From a checkpoint of a small class-conditioned image diffusion model: 9.3 epochs.
Rows from block 10, named by matrix and row number. Rows with one number belong to one neuron. Each number is 500 + 25 x the weight over its row's rms, rounded and kept within 0 to 999. All counts start at 0. Numbers have three digits each. After the name is the row's rms in percent of the matrix's.
# fc1: MLP up (model.blocks.10.mlp.fc1.weight, 1024x256), inputs 64-127
# fc2: MLP down (model.blocks.10.mlp.fc2.weight, 256x1024, transposed), outputs 64-127
fc1.523 090:494505520484523486479496499465483483491481581513514485500478500479532511473483515487501495502521502487497496527544514492540479514456459514504461496514497496498525496519508523520483531427500512
fc1.524 086:480488544466526507513513490481488475501494530532466480538496482508499507470493504535542516494502477530481470525481470478493474506466517484509513501513470502471505507541470499494483483502506506
fc1.525 104:497479505544486491497498487508500480501465471490467494500489514482444473479474475502457532524484526500502499491523510533481442488511530518495485507518536526493518443490516493530491527518517495
fc1.526 089:491502469501521493493508487494543491497458603510478511488493528456534496530519488497488500559509471495526479504484523493529547519490540492451525478493511462499519488483496544553479489517461512
fc1.527 106:518460525516507546476491441468504521497485497513510524464509485523532497505492485506474506496532500522472554498497475481501485516492509478497507544488495513474476502510525519497539488502495462
fc1.528 139:499524508502474489469525531510473473497525477522506454480515508472490489490489500514502498490516492474454451510498511496490483505513486470502485544506483484551519531498490484499499533475474490
fc1.529 110:509504507473498502495473509487503465495497509488528489501487513480441517492451480494483507520431482498505515498488498517513536515514499521509491487464491486444521516458512494507499444523445528
fc1.530 096:522450539523535476519486474473454530504513516506489504506502504498470489494484513508543506507502468488500461466493503505514483515502486481486486482559489494464535473528519494534508508514513504
fc1.531 082:475491487505519475471519488469510479507497458477474498556528516521520511495480493459511482501491468482545486520545475527521513503492520517502529458515528497549523501480461489517493522506498505
fc1.532 087:513504552521513495537505516532482554497507481486469514500510497410507512489519505500468513498477513475516504496525479512514477498523522478456503489490464512517494518536553487526496515463540503
fc1.533 080:481505488448498469522483483530534491493500511491494491493503549482469501480506463529516483552453543492515511543531508485518518518491469495481472435507500504527519549506479480498498547534502539
fc1.534 088:471483497528504478514520527483497503507507582521493507540495493530502529502497533516485498535528526500510496507491508510544533526501542503507485518502447479494505495501470570474555548477482524
fc1.535 098:503522495511479499490538507517493537492480520500487516534506497534535459521457483497518486522492489518444499499502466518505528582491449506536550478503508538516526536533515527472520528424457502
fc1.536 086:495499529538500499508508521468507462494514481542477497502482495451517514439507488461462470528487497541530553524512450442462494521510492538545502483504501498533529468516482530534510504530479474
fc1.537 083:504474536505522462501512489493488491482471517499505519540498487491438520494511520500503460481484488488464527498486491482491501504495528498498486459513462491521484487485503530519524482420525546
fc1.538 097:502474550489496506463513507453520504488474506499557454489529502509486489451501512544486501535483528546492531541509497504465487473520447517474484526495469483516478430489496425492512475503550503
fc1.539 119:511574448530506439481501523492518543508506487467489504524489528518477536489488540498496511486488473513507520511520495513502461494516482497539542543557504485495516544520466515494458530482537504
fc1.540 093:505530481478527554461459509515507501504490488529484489463516497539496476478483496475518476500518465504518497506472491504446487517487510526426491493525472473519516474456479507539507501462473511
fc1.541 096:497489508530489496518490486541481514497509499468491500519483520439498515447473498495458499498495522529490465542505541496500550547511508484499497475458508486468513467502504518481549526488489507
fc1.542 119:454491471528521461496510517485463496496514464477488539440491507496480501469470520508517488509451485479510460499513555496461481522488498472491414501497454488453515504529503493482502522493487463
fc1.543 101:500499460492479531436439542501484483496473456493467532475511471524506506550490552560556539513510511523518502500493533509552510519489455495527520523535524526474509509478544479501476529482514511
fc1.544 120:517563471491530527484470507514519494507525536485511485495527473462482499483527476522514471492529500501476469467464502506480508491476499530532462476461487479510546532508472522455526491457473491
fc1.545 085:470473487496509497432507502444523524506537491498476493450486504435511496463480435540471498507495504501530530461499479520474513489547463503488511510473524509474508492513522512521495526566534498
fc1.546 089:479525460461481465517515492505517475502539491491497526511519521514499476473492535522472519476505467535520501510494498502477498463496489525460510481480476477515489474520483523478494505521489472
fc1.547 119:471495537482479490492505518509476521498482479554481474495508491467470508520505595454518469537472534499530477467501527503470519493477483511488468520517489476519540481510511512519489483525496441
fc1.548 088:478513496515467511518494521519490505496525486533452496489486524521481500486512502547498520539505497518477494413538525493527485522504472573522484499508512477536490508524494447504509478543512535
fc1.549 075:525523483511531465510483489482487457505494466517453535509493489504525478465507521517520492488487479545514478487485473488479542527526523483546520507490475478497501538496507527520509494512466513
fc1.550 150:511463532474487523523490465500533458505499435529522533534498484497476529501514483493472500486547491511512505466544520458538476507466508495518535495479491535470495537503491536465443494504534500
fc1.551 123:504521496515514490526440478474492442500550479497492477504492487501496494481512428507483509512514470488492488493502485511522525508542457473495470514511497492511545514491477542497441498500522491
fc1.552 081:511520497494497512480468513486481524504487519479476474507527541516517548569498463520510498494507505498502498504512498525562524483511554469538486495462490522516508516524479488500502469486512498
fc1.553 118:446513511509513530515499495478517487497502462485514480480507510581502497547469495521503460497502518482460535523436491471491504515515545471475483493485471484501526504466497555479508517466514517
fc1.554 085:488500516489520496555474510572485494505526508505487487496516515467492510511474524447474497483466492517495518493478497498468478502485453508497488459526483472481524510473468483515498524522516485
fc1.555 103:521523520473498498512490489531492523495491511502477518514455504459511504498506518479490480531506510488509542461513544491506522495497516523491523537519481454498514564527504509530482481544517537
fc1.556 090:509533516470496480475520493522465499498506503511521513505501489544460483490495543461516524468528523510532494545481486503510533539483499483440435544526454496535480497512505515507506504506516495
fc1.557 083:517485477495493479545525488433478524515511504501494453518493529469469531535491512523491477572446495485483521479504503502532518526469477523539506470468517499519540515486521498500479458555527557
fc1.558 083:487511469542512496465511506510502496490498512490478507482506528477507489511502460512501485496472562518501529462487561514444534546509496521468458506501496499458522488475476522549502490538459498
fc1.559 084:508486466497532522528508490537513542491503481480508517537483478516505541506473486461514511547495480480532510491530477479494509488468524506524532537509478508472535514515529503504488535513513524
fc1.560 102:491573518517455529492483529522496489507501533490501498540499467549532480496527478483533551501482507497486497517501467504509476446517496460525495492498473515455499501517460481484536528530484511
fc1.561 077:472490482499522516474516477481489489491457468490461484499504520530543492514488464459511491494495473516543553489477519530519460527478462477456519561507523497507517473499542543557508498527491526
fc1.562 092:509483503476544479505503526495510518502487512510519477498526491475507497464496505505516549528506454497506516466474497472452492492464482477531499516517525471487526492475531487493492528484464500
fc1.563 088:483468527483531536505495535528521507500493472465449502489516459497479482509492506489513495489512502512506516512534505514506468517523491518530481510473491504504489486514472512511537509516486471
fc1.564 088:446492488537506505479523491515520483512505487531467514502480548515535495506447558519487482533472478505504507502520519512465482477544454497509518522493558531500490501506511488517470531510516497
fc1.565 081:480555486489532518475461509501464521497547484477522488517532507496519504490473507528539477489517511493513485496537511532536478466482507509500476560506458509472474538546514527469542512509466494
fc1.566 080:504528497527490491468523487482546518492515499497487545510485482495540525469530456503497518546504516524472505492472493498533503502550543505450507516526516517555486504495496493529474497537489504
fc1.567 093:482482491488495488494512531516523468495446488481493535547459489528471468449465553499492532541500476500496533469557535550473531486477540486545540459464460541521511482476519479505520514494432496
fc1.568 072:512550526501485462487490492502501472494537539490503483497470482498502513481501499488537458472510483487495519463540523520488492520505468529516530560516469500536461507529454543513476500508491501
fc1.569 100:498502492449495500517502519513491530499496412487466525515469512512523488475468505515536497527547536523510502526472485522488478504497477524459466501520501488506492489533520595501493505490509470
fc1.570 111:494501536497577523517501468458443470506485524526512509492512549515486519507532513482530514474500469529488455516530505517538506545526527506481539511500513494541523538464486484491476494457485483
fc1.571 126:503489484491493468528496517464474446500511463522481551500434465535474477480444469510461491490478542500507502486453487515463479494453514541481483537492515544518535460498539473494464508509503534
fc1.572 092:482501475454484522471473510497487531490549523491482481504543554480523524476516492529474546514485506468467490462456471492496518477468514508479504507508476474476519500521488472526518511503490488
fc1.573 144:509483514544440498517504471481508520498502536530509473537424475493471487523498509505502508487486504547502550532506495467520436513519509462524495513502502539449533493498504514533461485493522547
fc1.574 091:503514494559502490466505497512473458501504490502502494440511517524517491500476502478495483488493478516468510556531525521468489531478489531506502495487481457544500538495502486467466482505494447
fc1.575 082:475493488500504522506523493531474535507505510504461474513465494483479538495503472454461498519498503512528517576487489492436476519483501529533508477510449486499493473506504431537522483567552488
fc1.576 087:461517461506503521504491509494521508499509462506492492469479531512533531484514517551501500488474475494489562440533523530498497483499522468524513506505484535491479457469497508508511517514515490
fc1.577 085:515496490514505463508564505441484464498478495504445492499530491486468458508494491487529513516522510507507471514507486506490447504446491476439515543476489491511488490491507524444472493513479534
fc1.578 129:510475553514486476521495517450495479502543485503486507494506501469532484499562506494460493515504501518507474542517519504511504516500484523516483482555493492528558486471481488487502506472473486
fc1.579 089:471516529528528491489528479480526513502510508495549514497479498554507491514526523501489475553508456484482507503508522494519453531505530514518507430499485489509516521502527492488499485522521516
fc1.580 110:554448503518477539521489518482457489506474548462545489478547512498512524546528513532525521542497494486505513549496507498535524504482503512486500464471501528517481484453476546447501504500490470
fc1.581 096:530558504503579499529488548445485495507482511468530463485510510479500512496572519519495480489476547493471543492517519512485529527544509511489460483501478472506505528488489473466503510502513489
fc1.582 085:505526481482461530501498561498487510510461456449492463498485501493506497493535503443471499529526468532528457492505464510504549480496537495488476522524494491486511512500476475489521513451476478
fc1.583 079:469555494580496530519480466508503493514504522503487557486488469496507543501513518527473526516467468481516485530528499509548507511513539498450530451491502516495521514481467452501515453516480499
fc1.584 090:515506508500506502485514471452511452511456580480486568518548525520504507512478523530482501526514490472500492484479505524476487510440554514515502483524454505458494514484530537538523501494495500
fc1.585 132:511465502503500489541486456491518492496501495487525471518548529542527503465502501490473516486535559505483506494528509535512467519452518490490450482491476512500497504461513480511530558481467487
fc1.586 085:513476479507501520484524479496494503505479474496526528514491524575478513467470480467476502512530509542513504494530514495563489500503524493502516476476490509550474442458487432509495488518496512
fc1.587 101:486465531485525530469502582546520499502507507515466508445512464486480494532489504500479473517494463480513506534482531531500523500504471508513511532491534514541520470503506506543518488508511440
fc1.588 143:477468491528476504501520482491498442503520507514486498556539495466509488471513511492544513506518518501495515481482520500472523524528482472494527481509488504510466534504518506517525453534521497
fc1.589 090:488506483503509485503527507493512558497463456475511522518436511511546510509475458529540529491531514524485453478505497485529521508460519459472521473508495495531485545481544474511506496443473537
fc1.590 124:502518513466540493523479496470487484500529497472509521506527472453506519487520502511526513521478486484459495530443503473524493529495540497523519500471511506508505544523500532503519467513499486
fc1.591 091:523487497492474517478476506517508498510492520546522498503477544528519495446508480544533527527496511481502520449513426507451493513524545495504504494516479469470473477506528534466497515509478464
fc1.592 085:515510531505490533496488524527472504507565496524488519530551553517505540498520479527514501493488442509512522499549501504481496488529547491501479486511462466547506515480493524515533499519493515
fc1.593 096:520496522512488479497461485495503486491495487527509524554493527512506530530498580494532531508490532469481449450508528490535473477495468509478498470478523437481508473527474496480524511502551480
fc1.594 087:522473521522468518524529492509493520505498491492527494517510473511495467565505537507528495459554499498478510513496472471518516509463464528445484526477514464527547511494510540504510546486537506
fc1.595 133:504535475485445475491518449473492439499460490486504514539481542480484485486479545497475469510484513482478499502475494519505519485513507476526511491453507485509496566515480506518492511516506508
fc1.596 092:521519483502469545503490543484529496504487490501536498466507530475482484523496487511499495509545535475533502483439500512465493522512485502482478525480478486490503495541474487502519526546493478
fc1.597 092:480511476521508503467532503487502482499489514501490492496489495450477473556502493530486489519512498537487475488544603512545481528529493529524508510511486497474471515489491476511474470499498525
fc1.598 092:477532479545509455515507544449502515503440495506518485520535505402496499496499472503491493525488485505497514489478519509534471516513500461550533490547505475520501489521513532480478504422520514
fc1.599 101:504498501534518513508533528459464452510473493502474507504504470475498491506495526492516506498534540524498504506516534509488532532503458485482512524532554509496530509485538493511495492481504499
fc1.600 113:496499489466494498536504513485509504505470497493469510523472495515524535514490480489489498491469493461509483503500527522494558499497425520430519491502461495500501489493493453539517513549451490
fc1.601 085:491484501483500515491486524518502512505541497529449499510525503535472508451485512516530490445541509503475491526503510515478553521514416526503520538503495518509505479520526451474503513475522494
fc1.602 081:497474513481494482484494496521483529482492529479475498469518513506548503508460503491491489467511489512515485502479560479539468521517549495500504542540488505544485484526538513502497498513566495
fc1.603 094:468433481532470514508512444488517512495494485491486546490489481507520464491494538511539479476495470513490498487526497553470553511544500477502456443540541551464510526485538503516479467463475534
fc1.604 116:489518525514534515512490488503511502502511535492512524451522454485495505500540544483499496518522490492480516471518471532528498496481483518506497480503475452495491493533476495494500466535467433
fc1.605 117:491509550496496502499483478478466481497541518495519516463529486510501472487522539532532496500472501472511493490506478539549486495490464555523537560502468508499482526487506496528492448517464516
fc1.606 091:515537520490509475521492523478510501500491483506443531491460485508464508521498475488509478508570542513459485496454539472510509502492546508503485507499494480492515551516490496470499521473522507
fc1.607 086:501482504476517476493467513468517555497463374490507520480509499453534444496499475508514509504487515527509491435489496505467508488567525474505496565510540482493475487509514454476465537509506461
fc1.608 100:476505497476473515443498549508526514510505427528526485552474515502532499508519506497513499517513486516520512510475507505511467518508491533517488460484475503564464477470507553497517529492505486
fc1.609 101:544556533490487506500494490477513488498506499513506466491517474547482508493551506469491475492492526552533497537496502479507528533507531504454514507489543502521532527510463506510515452503500516
fc1.610 074:520467479525463492507515458525477533492466498499493548497481514510481480501482496462478498505541466496488491486556519466481509509512508491525495498483514520459491554501498497520464481535516506
fc1.611 109:509481528445555457507432485437510489504491481519504490528478496484491503526534479502514507500509476517467509486472478465535540490473487517488526544475447506521481581490516535461509500472481516
fc1.612 139:474484484518496523498449500513505529498505488507508471473516530510472497471464485499513488501503420517522537530496498538478492523452495510555477457495500500489476519473502537550459486408557498
fc1.613 105:505512488500472454471540522473507525501491512525454514454499519503535510529509487504497517504484519512480473529496490494498500551485484470490524520487551490471575482445480510508501505492495484
fc1.614 117:480497548457488499524512497506471527491498487489510553487457495535502484524477542483539444544450475505489474501465532476510504479519518448468540525514504466411472549466491491530489497505488524
fc1.615 089:481505531497492515504488530511502521498519525508534512501498505558479500493471489485487551508473562471515521492524499519513527481422543518514497490491472496529468499535535500533533458501495452
fc1.616 112:492525554476471470541475532467482527502499504480526507494488527510489506509512506463465512481476485505508514487458516483507516458586500491525467475490485510506525515499506522484498495505491488
fc1.617 081:517479508556492500511470520451507511490497510494493519490458536518472532509509546486481475422506452513509496448515516482511474526492453520512470468551559478465516473493498511510491543519537457
fc1.618 097:486574470515487465478514537513500496500471514452430501526495426516492486478520475506501478501526546514525490497520507480514513492493503531500469535506512541512555500458499490485537455511505490
fc1.619 162:503511485480466527492479520533478508502495522488502487501514479486490489469497540522481507510476486476503525483507502546469501491515526468505491484487513528482490479466489502540479565489497545
fc1.620 102:506482496463507495514469525542431499496475491485483517502509485522497469515534505513504499474485545555482542496456502519520526494511508468491478511496470527507472529483492420489491528475511465
fc2.523 094:433527495424498495478500531496496525496495448546440496495515482542489522481504507524507489514504467490517524502511484497559540522513530536439496493532493535525505495485490481514495513429536465
fc2.524 080:476463448523502534523516538522499464544477503510523510515497485488507504482517489522516477460517463499495489469472504480520457504468478456492514515517511479523498528470466495518491497483496502
fc2.525 116:503477450541526522526523469495523524511488519457492486509485500499488491530488513495483515538512461475440544491470523471539462513521461511493533493489522497487510475500510529489531520495485478
fc2.526 088:456523536522507500503486539544435472446508523482504488486517480486480509475496513492505494491494548529486519518505457502485490505538493464522490582518478468514514487498453480506523501499533488
fc2.527 084:556503452514456506551491501534524506538545527497560549543533469484499499512522506494522500508494520465517530505536478492493510505494470443494495492501475517520485537514503496521515490501507510
fc2.528 118:528517488495526503525493526459540502490509495515499473477493498477492509501505490507513504489457451496462496491505486508491518461505505528503500490492480501494531502501539516495479485479490485
fc2.529 111:522481456505491439451489491489534546431488486539504493488545508465488474511462537484485519473530516479469513496521498520494488515481507538505469540487515483537508511567523480495522526515520562
fc2.530 084:497541528519541536472491535499452546503533521502538465442480489508520479493503527502518538502456498519517514462510504546517510502495470519515512524532515486492463544492523482476520521536506501
fc2.531 085:517509508478474513504472478550481517529456500480488527516480526455498498480496492510523485512506479547506482524472510455557499497485485504491461490504488521502442528479521483492545486518445446
fc2.532 088:481464483548504496515512483527468467494462482554519493462520503488477505503516491458496502470475511493461532507499517490501501519516512475517523496484545479461482462551509481485534511469513537
fc2.533 107:491480569489498500542466462445529502482478469495524486528519517498461517509470474519524486514516552501506478500496473477471520529520510572499539510508440483525540497520512498489534519488472531
fc2.534 091:440531485519520429488500535526533508487505491488452455520509484533519495505476482505479533505535485512478514503460486502496485525514468493549522550519448483516522493481478499503490556496477559
fc2.535 098:423485513494550520503506484472498501472490488528513546473461518447513561521482565545558535492476469470496491486477501499473487449489501530513455495470524530474550497499507504486492477512491494
fc2.536 095:480499475520478543501493540499487541505501513478501457453512524476480478442490452524482522467514467468490545488491481469537488480515473505492478456466541483471504503466465496473525477516454515
fc2.537 080:474476518533552519507483454508476506510507507485540483474518492473533552496505533471514500498511484441529544503485493521512517513460510494512509505508499509445488497545500464493525521513520546
fc2.538 104:542505470485480480473471520471515509505510524536499515492446553502522517513516513497489468461482516517506504507511514476497572513525530483499479487499563459459502469515487477570493485484516491
fc2.539 125:573497527494497503499465514474546514473505512529510523491509460485478496520496459522502503542533500515462532489479490513524490504493495499517493544506490505542456531496542484490509496500495536
fc2.540 091:587451502493526540520471508510500491460523525475521516564506486501508506519506496493501563507481509520519537475508497481503517515533513496476505482494502491459477491521505522537491535492481452
fc2.541 110:498495500489524552521507464475470547493516495498502533485492453474489477495440504497486525462562464493410462552506489531509476558518523557511552497463518507493505479488486523478521490555472510
fc2.542 111:480501503475525530541495522512486484515503511515471433508454507512514514483491483507531510521513518537501524503486504540471483523528478545498520454498497493489513484490506486502484484495494466
fc2.543 100:522499544453506524451495497538488498498444493484513527524482471491482505535522502517515449416515522472491502466517458483482475489503549462475458467506519541519501538515515498533505499434517447
fc2.544 115:464489467510486510493489490510520447475448493515477492488462535550476518477476454487520563507495491515535458512514505511489512496554476549506478531500529479514451528503490473467490449484491436
fc2.545 096:500531499496511496476517488454491488481489442497512479488525524494515482461512496532433463447493503516499483509498482555511496521547525479487515535468475502531508484453517485450513505531525517
fc2.546 089:471474517471441502510531474469459500509534522499519463493483470497525457515508483533465506537457435489542519477539514511498466435533497486471469478497483474482488472522498501504507466519508496
fc2.547 108:499482492506468542491520512503481489499498510484529485517476542551524516487477479480497525523479526530522517504498468515486494555497489505524568472520505487506481475463467493510494528487538474
fc2.548 093:519484534521465483485522503499496480539493492549506509475502487479528511443484526474469469512472508477498498522533509527493506516510528493491503530489472487509472493495516475547499513521489431
fc2.549 077:486494501447457481467499478508474501511459521521503499486525524501504487476506483522521520462499511495487513516480457513519504514509533495437480517491477529557488497537531484560513494475508532
fc2.550 148:483498536513473522481434496480485481482536497482494483481522525477494490475501566500508461489474448510538530512476495534506461502529524501508494508513543556514490515492471485478508516465486480
fc2.551 115:504507477522523502480500521478474515487512484483515473517492488455483471454551520509525498483512519509502494491510509497479454487492525497501484444511459520470478512463500517476564488485486507
fc2.552 081:532497474545452497514511533499535497539448504492510482514444496505481495508504461461537492491502488459467503500476517493520472492516451497521528503475488565492478488508516504428500473522481480
fc2.553 108:505470485535493498521516527539549484483521503523491514520491486506520485501485477499495509470503480514518517517548504479508497486475544453543483557532476488472496574492474500492527508511475515
fc2.554 090:497524525509488517534487515520462461488502501459474459522482507501515512520475500483522490484472546493506485476495506495502478507482532488541501493517462477545519485515505475458457499528478501
fc2.555 108:479503489505525503476482457503510486482478487499511459462550534519500511488485541459496456517501534525472550500456490553518441492489531538549450525505493487521480550500487495542474511531524537
fc2.556 085:509492500449494435476494491493474551486465505513486497505493527520494519500502463532519473509500491492517507498502499480463521537429498480500534528498496493458530495541510507498534522534493513
fc2.557 076:532498517496457480515465449495505501488505527548463531525465475465477499549528466496489525479505500491492532511514494491506505543496555455501513454500551517492524520446508505478531526551478514
fc2.558 092:495514538545467528527543513502517514511442509503530473498509497448467468515468523507500539454505475510506508536491467501546525508527474506508506481510502491494481502537460494441499499521534482
fc2.559 085:486536532509548497518475509461502491498512520514467529517466528523516483496513537466530496545489489487497459496471524475516439467493456508483516506464487508518506521489542483455502536477492490
fc2.560 093:516481491477504505452521502509512510498514470512497459459477542520511513504483506500451439504489506438520486471538486518504484464480491511509523508498529494492503477509461522510512506525521515
fc2.561 090:467500501489481484475533484480466462584522488491543499476500504438525536534487510511498536520510516461499497533523485524466546512486514480519512503499534476507484468539515488509488520550510523
fc2.562 088:485501499540489499501507529520511499473491487564517483469525476471508525444496491485488453496471482488502513516454495519507531488502486462518495527499509509496482517464499526456478512499532482
fc2.563 092:485534456445490573502491559541497470501491466501473488489475474509506529516496501553534479505511506498456482493483459490489444504504458483523516487467462510527518524513514499513496495522451504
fc2.564 088:477487498498511529501496496504518506517493505460544486482491532513499503533510457479517546502492516507496497515496503526534504492523499521482520463490491508549473527486485471524492469442495452
fc2.565 085:509476522479490531524506469498511523506541487448479502480482487534554531522484516476463517479531500480493451515500500504473490478511484532462465540468501432497480518498536512531492445527497466
fc2.566 080:455476509518509539555499527485546496529519512525481526486498452493511517476522543502525506502539485513536538494516512502528520506543495464487508490507477503456511555513497486479502512533494480
fc2.567 098:501528503471492462488517513479523503499517517551520515517528477486497514507516457487479509516471491476487480495480506499534497468558490490493448489445512540503487500538501521512499494501524521
fc2.568 072:457493490488512460515461460515501505513502448538478490515519527492539519505533479502516505501513506493514543537492495526510462472517500526465457490507494489546490471522508501536500547524481467
fc2.569 107:489540516469480546498543528547498500490470486483505519503541549501520539457513490519482502490490509497476564482461476495533526511516519538532504464479544481498506529551519525487463509480466453
fc2.570 100:453520462490503477461521521539526507489507489499544431516464467491520482488508512498525495493528526507518459506456504521473468541555509456495493519477493542499508491496505510464545513501481543
fc2.571 135:499483516491521521499457497523477490486535477481499513531467518483485517498525543489515495485477504562514486479472525488510509512498495497508503507471522516488513548501468510478548528493488547
fc2.572 094:528513490493484505517486517481491477515485509469432451484489503510471487469523477506480446515462514467504502508485509473505460484446485456476480476503500496527469525488494499479550494465512479
fc2.573 137:518494449483493503495508479501519493471520493501508508500423510523505495526484493498480550534496483534503480504489508487527439497508552455494504474516490493462521475512441462521503540482470462
fc2.574 100:538496488483509484506496513492542489510534491522487478487462492493487507520512476496504525522522425483468481512474511488520501506463513506489443490479471456531513525512520494505517445518505479
fc2.575 094:485486469521515528498513499507496484497503506473489477520488494513483483468446492498560503499493497501497486515494469493496505500509507517452501512506506496511485499508518489502510478603527481
fc2.576 085:500509514469531510528534487516506503509506494484442497510528444510504526534511474453514505502498493537493533499530513527519543476474526487503485517538505472529479492536474504522507461496505498
fc2.577 091:499506485478478472487520509486527514491491519479482490498490493464537513489535512529507530495506484496469463489464482516485502476457485492525466510480485463469509541489526535545505544485550508
fc2.578 126:506522515495476483507483471514503485479480504478520497476505489479468499518487483495501493520516497471471517517461496553492491499453482546482482521447549508558491487496503508469493471476505527
fc2.579 090:457504530549516480521506528492509531528491517534521498496513521525462500462493501504435507509496468515498482542514480474512581489507484498466494546479525493464485501495519478506524508491476498
fc2.580 108:501524476510544466510530542525487514453509445412507523480473542504485478522470473461466504526476464471542522514493497486503498521491495522470507486498492528492519522454461508517494508508536482
fc2.581 096:500474488520483498514520530516500500476470491511493456484480490466494494517485527467501487509513435523504525517500482550538493469550531499519510512520466497505526470485486446482507536483480530
fc2.582 088:490485484502474523504462563506535446510492470510484524518486484467501495446479446519521481507491491544430481542517483511510487489540488507510523513487521512508519512463507481530550503492508479
fc2.583 083:467449482581522562456485494469493536517519526500517509520520509530550451471466472486509449490501497499473504550486484534511478497446456552505500504507552520468467504487492497497486522493471482
fc2.584 098:533532510494537454495479443475491479495427513526509475485496450485498504499473503499489484507473504480527497484500503485515495502508473506516442496522472519526542534504484505565512504477469533
fc2.585 145:492514486532511457524525468483515528477492493501509533508518499470482519497493520490488523533545525476502508497456487601520470486494546516514485505491537522509489474511457518498530503510496524
fc2.586 082:503493532466499494492537495515525516534470559487486518483518504443503505450487498518484507510526516532500517511531504480501462508505480535565487486479502524460504507485506503509511504534532506
fc2.587 091:468538490500502495488491531517494478552489513455477531487511533512474496472485467474435497476462482526550518475482495493463484508498489533487489536500516539468478529516500523442524490501498478
fc2.588 133:522489507506494514485419511485493506502537501490493533455542491554491509490505476527504472481529536553545489515470485482499518528486486494505505516480509494500528555490510508495536517477500466
fc2.589 097:463506563493485500502537555478495496519473543511492532520526518528475476518505512460480455478486498502483485467469477502494498509481502500490484457466515533445505530494527497501483490474472525
fc2.590 112:492521518485469516569496517494530477485490479504469530483502551524487528526487514519462519509500469490516515514521458464501535525514471503494457533507478486477504525517487492507486515490504485
fc2.591 095:459532544537545566535529516517512496480494484500497510452537470528490530439507501499533500484500479505547523512504473494501547505493492510498470553531529478558517493511508481578512510508466478
fc2.592 082:513454495519508492529486469513537476512501476478478497517512475481507518521501476456489513526486482495494513519504497518518506475497509522490473470492488474506509487496493535457506502472463477
fc2.593 096:490515507504529512537493526487467498499507498536483548502494501518517467493480473486461511496507517515527526476513506517447506540544517499519495525473514478498512487511470502522499470473506490
fc2.594 093:503542477426497494529512522509512497444504459485521495516491493518454540493545511506487559505538495472504507498519505492476496497523514484490548472485533488477479501510473485504524550526506474
fc2.595 107:447504531471448506531496476472525521570517491493520505509486469488491506491525399502494501488504498565507498504496488559514526484472504514529513465456528494472525490489524476486499519488489470
fc2.596 086:526542493531467528506505565507488483515512525479530522481489487470496491524519487516523541485490488500500461496467500524528494497496499512518524508491503479534500540530478534536498496529466476
fc2.597 111:474508501466545495512478506510513513506500500493508477497497529471523540565489545509469515456517569498501503495500544490501487521497528525479489520514523519516500539504497497502508489464497463
fc2.598 086:457469455510530484498532567520450470505473501484506500514470486520492538503495498481522532484493533484477520540577518486442567485496502484515527536550538466505500459493479540513516515482508575
fc2.599 103:541492489537540517489516488517461503497492508499489490517516498448499451512493497496485476512499480518500514492483487474466454537521513530503497545523476534492516467480514516490511495477502494
fc2.600 105:526498472526496489483536535515521517503463484503473500508502517515503518517461453463498507476523476578522523469517482509528510505507517463512503529505492472464453512477484499502505491531484489
fc2.601 090:477518465498477514468494501464507516520537525474485501455494459521488488461495522466516501521509511510501495488487506533439420486514579515484533458507509504498540514496508488516501487458551502
fc2.602 088:525508457491456529494507481539451478502502513496531505524491485486536534500485509504481518570509565501536508500507526513453543519507499493559540518492491481508482500533528498502521522521491465
fc2.603 090:510550497506523444512534482531523531524480509494507517506484503481480474515468512491495507503488491495470510517511481508525427460496511534485501578485491471508487467522533520496503486505509506
fc2.604 109:482478466551467525504499534491497522481516486448479509519492520475519475503456515524505516515473466466483451490549492463494503495514511448476515489483536493514490487474481470561476492539489508
fc2.605 102:526475518550514501505480489501525550494446484545483519543483503476501541489498515495461505526480475486494482509494502529536517515521542525507469482514474521497518511523475521501473472518481473
fc2.606 091:479497513521524470492471511493494505483523474480513499524500511502493516520502517489545519487542545500511515487481489510481485482522503504515526529496496495505451531535451496567495484509493493
fc2.607 101:519492539448492490491526491550462477528503448510521506526453484509494502455518508480437498484515557503507496485502527499441534504510490520468561457490516509535474516486480472520497496501481489
fc2.608 105:527501490491495507447487514481500489452475473509485418509497529508496489528468477503534494496459513533505530482489482528494541579530482514492518505478579498484543492542538507519500475514513458
fc2.609 093:497491520492464498492482544490511535470463517502499489475509502516490522500480494487473501469515504525526504498456502515514494528492469567536519477531452458511516529516490523498495526546502497
fc2.610 076:516443492477525544482492441487500461549508463538509502474492508560524473515520554469541518518531483443541475495487473498471493491480519516509497518516498465533468475473506485488521521477523498
fc2.611 099:517493499494547532507525492461505518506469478514484450515508510490527533524471537475489499504502512487497527506486518526504457490513560506502508530504499506504527537516478529484487497558503512
fc2.612 134:561468521501488456481523501464526443490505491507489488515530514503504516505434513478512479483505484510517509514527527523496472489496485530525494549528489451460499512516488516558424512554483471
fc2.613 133:452451502498497495502465511487494442509510500512472517443510496541510537502456480465538543506521500517427478511487495465532489505475455552523461464450503473430491468516501499491488529514485507
fc2.614 115:520519533469476467505486454470524534458509516504470477513507499486511473472465506517491549492537496461529523526492482465505514475506512518515512506581493462550471480546476500516465487488494507
fc2.615 084:458483503492549543514512543473488489457467527536497459519515506567500506491510465457537491476518481470482496523505508493481494508508504495462533479476580504521523480496532452501537510488521495
fc2.616 099:543500496535507423493467485489506450498512482560474479570527514459500487512451513478510522490533526496497485518521530493510490477533508496491487473501486492486485547457513528541531533526505475
fc2.617 079:458498496536508477488493552469500493551500484513490503503503521505513489516499504534503548481530499505474489514503497513513520514499507491500534571478518526542468436516520494486456516520510483
fc2.618 096:509485520536504491535475510490521563480510495474525464496506491517500479484476480519529452518519516510508525524453475511472489522495509526505511513486492482473471501518517520496483472503508525
fc2.619 123:456510555494461534492511527468453459516507497501510490485497514489501481514477493502502526481455527538498509476486537496500501492521504524498521522486544464510506471521520506512494527487482546
fc2.620 105:474551512527472522509502499505473504493525485557478510455466449501528483549491482523493479475478522510480499487541521486479490507531525491488499496503530538504465532504522505523489493463438484